Rows from block 6, named by matrix and row number. Rows with one number belong to one neuron. Each number is 128 + 24 x the weight over its row's rms, rounded and kept within 0 to 255. All counts start at 0. After the name is the row's rms in percent of the matrix's.
# fc1: MLP up (model.blocks.6.mlp.fc1.weight, 960x320), inputs 107-213
# fc2: MLP down (model.blocks.6.mlp.fc2.weight, 320x960, transposed), outputs 107-213
fc1.878 099 [ 78 131 134 126 154 126 169 128 121 126 106 155 105 126 150  92 120 146 111 136 127 144 130 139 128 117 145 165 146 132 137 137 120  99 138 157 140 147 124 124 129 138 124 146 119 170 129 109 133 116 160 130  84 118 116 107 154 106 167 144 135 156 174 127 128 121 151 113 105 158 151 118 134 139 149 127 134 136 110 133 126 132 171 178 190  94 113  85 110 160 162 148 127 127  78 202 102  82 129 138 143 143  93  95 122 165 140]
fc1.879 106 [105 129 155  98 166 121 175 121 137 111  99 117 143 132 113 108 145 104  94 105 164 111 113 118 146 110 123 131 147  92 149 141 140  85  68 163 144 140 144 169 153 144 167 103 115 130 124  86  88 116  88 120  84 142  92 110 149 106 143 148 129 116 164 140 124 110 138 136  99  75  91 104 145  93 130  68 176 123 117 130 102 164 152 158 144 128  72 169 145 133 145 133 155  89 137 103 133 132 147 120 129 105 114 129 106 137 110]
fc1.880 086 [115 143 103 138  98  99 138 114 114 177  91 103 129 163 129 128 133 136 125 119 120 124 168 168 180 146 166  94 131 145 173 125 153 119 127  92 114 147  98 119 105 135 120 135 127 162 127 108 135 131 122 120 109 109 162 142 154 129  97 107 146 135 185 112 110 153 153 101  73 130 104 133  98 157 111 127  92 158 108 139 157 113 124 131 150 118 142 116 131 123 139 129 123 151 121 167 120 113 153 112  99 148 132  96 129 145 193]
fc1.881 086 [104 128 125  99 140 100 152 137 124 116 123  89 112 104 123 108 134 137 121 143 153 135 143 136  85  99 138 106 160  91 143 115 131 137 121 122 126 116 161 166 145 159 159 115 128 156 164 140  94 167 126 104 140  86 127 139 111 108 123 157 148 154 155 104 132 140 147 128 102 104 112 104 118  92 116 124 121 185 185 124 100 137 138 182 155 131 126 138  83 108 107 125 156  99 147 118 146 136 140 146  88 105 156  91 117 163 145]
fc1.882 103 [128 132 110 121 132 155 142 132 152 109  95 124 112 122 167 109 114 131 110  95 145 156 103 149 125 124 146  94 151 145 177 115 113 131 122  90 116 156  85 127 137 128 105 157 107 127 164 118 139 102 144 114  72 142 131 122 189  83 103 112 123 159 132 140  94 169 130 109 119  82  95 119 116 100 118 136 144 127 110 135 143 121 129 114 135 114 148  91 111 115 117 141 113 150 116 147 103 103 138  80 123  98 124 124 159 183 144]
fc1.883 100 [184 120 129 137 105 148 182 109 117 127 108  80 116 154 118 171 100 111 125 116 147 156 126 188 139 117 121 127 152 148 151 174 118 143 159 160  84 121 105 130 107 100 138 182  61 134 108 191 116 173 150 146 122 108 114  87 161 126 167 147 118  94 118 128 129 114 133 151 163 110 117 129 104 104 120  98  96 121 105 167 110 147 111 104 128 146 130 101  99 129 124 141  91 169 107 129 130 134 110 129 104  71 142 111 125 113 116]
fc1.884 096 [ 87 166 123 108 110 145 101  98  87 146 144 112 138 166 125 128 150 125  96 168 117 112 112 162 141 123 107 134 125 140 118 162 161 134 140 179 113 124 115 117 120 100 113 156 127 172 112 130 137 170 112 123 150  75 174 131 127 151 170 107 125 160 140 139 123 146 148 147 128 120 128 104 127 153 117 135 103 145 129 105 136 116 119 125 114  89 113 117 122 114 132 141 128 152 126 139 130 113 131 168 130 121 107 114 146 135 143]
fc1.885 085 [113 127 134 128 147 153 121  91 105 133 106 112 131 140 127 100 106 149 127 151 114 146 129 114 133 132 151 178 142 131 150 158 140 132 132 178  79 146  81 113 111 120 168 123 125 129 158 140 140 141 116  85 157 123 105 114 136 131 153 105 178 148 161 164 147 107 168 172  95 160 118 102 116 153 125 144  97 128 153 108 195 121 139 153 120 147  96 149 120 136 118 125 123  92 102 130 102 124 116 188 110 110 117 117 136 157 156]
fc1.886 098 [116 143 143 133 146 157 114  39  82 120  94 104  97 113 143 138 146 139 138 120 112 112 133 123 150 136 132 171 119 159 128 104 137 128 112 192 121 156 144 138 112 123 158 133 113 127 103 131 160 159 127  86 153  96 162 134 131 134 158 149 157 194 158 143 147 129 161 147 104 120 118 121 146 160 105 118 143 129 149 132 165 120 126 111  70 114  95 138 137  91 153 108 137 121 131 146 133  94 125 131 117 141 126 151 134 135 139]
fc1.887 101 [118 128 154 138 135 131  98 149 134 157 121 136 119 111 114  95 153 164  78 123 158 126 122 116 139 131 132 119 124 117 109 137 161 126 139 153 149 132 143 130 126 178 128 111  65 186 163 115  72 175  92 111 110 107 116 129 122 115 166 139 136 167 161 195 155 148 154 142 132 101 170 131 119 113 102 110 135 152 142 120 132  96 160 139 142 152 108 136 139 108 101 135 130 130  86 124 121 155 120 111 127  97 106  92 182 163 145]
fc1.888 097 [139 148 136 106 128 135 151 128 120 158 129  53 105 121 150 120 122 108 162 136 141 109  93 128 122 133 124 135 153 125 128 127 133 125 120 160 120 157 131 120  95 114 116 176  96 101 109 166 119 134 127 173 162 134  93 123 142 129 168 107 120  77 105 170  99 113 125 156 121 117 146 129 125 111 108 112 112 147 110 156  99 143 114 140 126 121 124 137 131 116 113 141 111 158 119 118 117 105 114 126 110  69 157 143 131 111 109]
fc1.889 101 [101  96 149 140 116  87 148 137 140 153 121 120 124 124 115 122 101 124 125 144 167 174 133 155 142 135 166 123 113 125 133 162 108 122 151 115 123 133 148 141 139 169 141 118 150 174 134 153  87 139  98 124 106 152 131  71 108 150 107 132 135 109 159 132 109 114 149 112 117 115 124 110  98 130 121 116 149 119 116 119 129 149 151 149 121 150 118 102 128 155  78 103 110 151 138 142 138 136 137 161  95 155  97 139 150 156 147]
fc1.890 084 [145 163 134 125  70 113 124  94  83 142 116 152 122 186 114 118 142 108 110 122 104 131 145 180 143  97 136 157 141 179 127 186 129 139 112 145 115  98 102 124 160 116 100 142 131 117 127 163 111 168 142 123 132 142 145 142 120  99 165 124 123 174 176 123 111 107 152 180  98 145 140  98 107 149  85 108 152 129 118 139 116 126 134 126 121 102 149 157 101 133 154 109  80 168  97 167 118 115 111 124  90  98 100 128  81 147 170]
fc1.891 100 [139  96 148 143 102  76 149  70 102 113  92  69 115 135 178 108 132 130 145 103 167 124 136 119 144 103 160 119 134 116 105 102 131  84 137 178 134 132 115 136  92 122 145 151 106 140 117 129 105 168 150 146 148 107 117 121 128 142 159 161 146 106 126 124 104 124 116 142 154 103  98 136 147 111 148 114 143 131 104 170 115 197 118 111 128 134 106 142 139 146 120  66  96 116 141 106 115  93 141 115 149 144 133 143 113 128 138]
fc1.892 095 [113 150 125 123 121 142 111 118 131 160 131 132 136 146  95  92  91 137  91 160 144 158 105 121  98  91 126 129 155 116 136 140 150 126 111 140 104 159 106 107 115 138  98 128 104 135 162 171 123 148 119 126 125 107 110 108 122  97 147 147 188 128 150 170 145 122 174 172 160 141 177 146 135 118  76 116 120 144 116 131 115 104 180 146 150  87 148 150 124 113 124 141 105 127  89 147  87 120 115 155  80 117  94 128 130 183 135]
fc2.878 095 [ 77 105 130 119 115  96 112 111 116 110 101 136  89 135 136  88 143 145 115  75 149 124 116 151 180 129 137 155 169 129  96 163 125 148  97 173 152 129 135 144 148 169 162 113  95 172 143 132  93 183 149 153  86  98 137 118 129 109 176 152 116 118 163  93 116 142 143 167 122 124 133 168 130 105 142  74 154 111  98 136 105 212 143 135 168 122 147 118 124 156 141 112 110 118  85 170 150 128 121 112 143 132 111 128 178 114 142]
fc2.879 126 [109 103 112 138 102  99 126 128 131  81 102 104 131 101 117 120 101 134  95 132 159 152 100 112 106 127  89 166 139 121 122 146 128 152 141 122  99 120 128 167 144 101 111 149  92 122 160 181 101 136 144 122 166 104 179 128 108 154 112 124 112  98 149 100 116 144 115 128 130 113 120 106 162 184 143 109 141 106 129 123 138 149 144 101 157 159 186 100  98 134 135 130  83 180 104 116 135 145 110 123 126  94 174 113 148 154  82]
fc2.880 090 [ 76 135 104 130  91 118 140 112 113 133  93 124  96 142 123 124 155 138  86 149 110  92 135 136 156  95  86 142 138 117  89 143 133 172 121 102 139 145 106 150 116 139 112 140 104 173 137 153 110 189  89  93 136 122 157 134 111 140 127 156 127 123 144 117 128 156 137 146 120 155 109  95 112 147 110  90 140 102 129 134 114 134 120 147 129 128 130  83  90 167 104 132 137 139 104 182 127 124 124 142 110 125 116 135 175 147 128]
fc2.881 088 [ 68 110 116 121 141 118 128 127 103 138 126 117 110 148 123 100 151 150 101 112 135 130 116 121 164 109 100 127 172 100  91 140 119 140 112 134 137 126 107 138 129 153 136 122  81 201 159 139 114 159 155 113  96  72 137 125 108 148 153 145 136 105 145 120 163 149 141 158 127 143 162 175 146 134 165  79 139 114 122 126 126 145 152 131 157 128 146 141 124 163 117 126 142 144 105 180 124 134  95 129 154 133 146 118 183 108 116]
fc2.882 103 [119 151 170 158 125 135 152 138 152 104  72 107 128  99 150 134 123 179 114 118  89 116 110 143 121 148 103 174 103 144 117 102 131 108 161 157 155 120 119 121 117 114 101 139 128  92 179 123 147 124 112 111 167 182 163 133 152 112 142 114 111 123 141 117  84 170 125 140 100 120 134 116  91 109 130  87 131 129 114 157 163 111  88 139 117 143 153 131 128  92 129 136 101 107 117 115 133 153 119  88 149  99 111 161 122 181 146]
fc2.883 102 [ 79 133 105 103 124 143 127 123 128  90 100 104 103 135 141  95 101 161 117 114 139 132 113 110 197 133 136 104 147 127 142 167 131 110 123 118 144 142 101 124 136 176 110 143  98 149 137 111 130 140 150 101  96  83 130 130 125 100  99 149 138  75 157 114 131 134 151 133 118 151 116 138 145 103 151 101 141 116 135 125 109 126 163 124 150 157 140 123 124 173 168 120 112 124 117 167  95 117 153 151 131 167 138  98 149 186 121]
fc2.884 113 [ 95 132  38 103 109 123  86 100 118 146 122 129 122 117 128 114 117 157 129 179 127 112  97 106 137 149 132  83  99 133 169 130 151 165 139  69  96 120 126  99 129 103 120 180 114 120 106 144 134 112 122 131 140 107 126 159 177 160  75 109 129 146 100 122 114 126 130 125 148 102  96 108 124 128 145 145 117 129 169 118 119 133  80 115  79 106  88 125  88 161 138 142 141 142 107 151 123 149 123 174 102 116 135 120 125 115 104]
fc2.885 074 [107 117 107 131 109 123 134  94  98 136  62 115 102 140 136 115 130 120 156 111 121 122 120 130 159 120  98 154 135 132 134  85 147 148 102 127 112  79 135 142 135 107 153 136  83 106 155 196 135 143 133 124 109 120 163 128 138 128 152 140 107 156 146 101 142 125 151 135  94 117 100 105 131 131 146  93 162 122 142 163 109 149 115 142  91 132 143 107 115 160 156 157 144 137 131 143 119 113  92 142 101 131 151 114 141 130 140]
fc2.886 086 [ 98 124 100 116 158 185 104  77 140  92 141 135  97  92 152 119  91 104 153 152  87 145 134 120 120 128 113 101 118 172 136 147 114 179 156  96 161  97 157 111 143 124 120 117 154  81 103 164 195 122 126  87 127 144 121 163 113 146  84 126 159 155  61 126  98 143 152 158 137 122  93 131 129 129 163 149 165 119 164 132  99 154 131  93  59  84 108 100 103 132  95 102 108 161 129 143 161 105 118 138 100 184  96 147 129 122 150]
fc2.887 116 [120 140 119 132 171 150 147 183 121 171 131 126 112  93 147 134 125 152 126 158  91 103 142 122 103 157 139 103 118 107 126 105 164 126 159  68 154 137 115 103 159 146  77 162 139 189 149 132 152 106 138 120 122 140 141 159 125 156  90  97 175 125 107 125 131 156 132 121 117 101 179 135 155 153 129 158 131 137 139 131 149  77  94 122 129 141 108 120 150 120 113 127 157 133 188 146 146 131 105  81 158 119 128 144 165 140 140]
fc2.888 092 [115 119 140 125 100 123 151 112  49 127 139  67 112 141 106 148 111 129 102 142 136 116 173 147 136  96 125 125 159 124 117 129 153 105 158 116 121 121 142 161 104 154 149  81  99 155 115 128 125 122  82 106 132 104 164 137 107 101 121  99 144  94 188 117 170 162 135 140 156 150 106 127 143 146 113  80 110  89  99 138 139  74 140 125 142 169 136 147 163 136 152 123 154 127 153 118  82 117 144 134 144 188 141  98 112 136 129]
fc2.889 101 [148 127 143 168  63  36 177 119 136 101 112 106  93 118 114 139 154 125 147 130 128 112 121 145 123 105 115 132 159 131 127 114  91 133 131 136 135 130 127 121 146 103 113 137 157  91 139 150  39 123 126 153 172 142 117  86 112 118 113 145 122  92 179 145 137 147 115 103 105 127 132 134 118 157 113 154 164 100  65 107 172 117 122 132 124 159 183 128 118 133 113 104 130 139 155 143 119 117 125  98 152 168 143 165 130 146 121]
fc2.890 075 [113 137  80 133 107 164 150  92  97 118 122 119  90 174 124 129 137 128 125 131  95 135 112 101 142 135  84 122 121 134 107 118 102 185 121 112 105  99 128 114 154  98  86 152 100 114 129 188 127 155 166 135 140 116 165 142 124 144 111 161 121 168 126 117 173 143 133 147 146 137 144 111 159 142 130 108 182 105 151 140 110 135 108  99  91 141 188 117  67 177 144 136 131 140 116 171 116 138  80 165 104 128 116 110  99 116 121]
fc2.891 107 [ 79 109 102 137 109 121  95  99 151  77 120 101 126 146  99 131 122 119  96 121 125 144 120 123 184 120  83 118 120 141 140 181 103 151 161 146  95 116 134 159 145 104 114 131  97 135 155 132 101 173 125 124 128  80 150 130 151 118 132 154 102  79 159  89 128 164 115 139 126 132 119 136 127 135 158 111 138  90 138 104  86 140 157  98 147 144 157 132  94 166 132 120  91 167 123 122 106 158 145 149 103 147 165 118 125 121  97]
fc2.892 094 [ 80 114  96 131 126 131 124 136 147 124  91 117 106 111 153  82  85 146 117  97 159 151 124 135 144 102 132 145 152 120 137 138 115 111 112 164 126 123 143 123 128 142 134 141  88 153 168 108 120 117 179 117  80 103 132 140  92 103 146 159 163  80 188 113 116 154 163 110  97 173 131 159 143 145 136  82 150  96 115 145 125 166 172 127 150 127 137 132 107 171 144  93 109 146 108 137 126 100 141 126 134 169 125 124 144 175 146]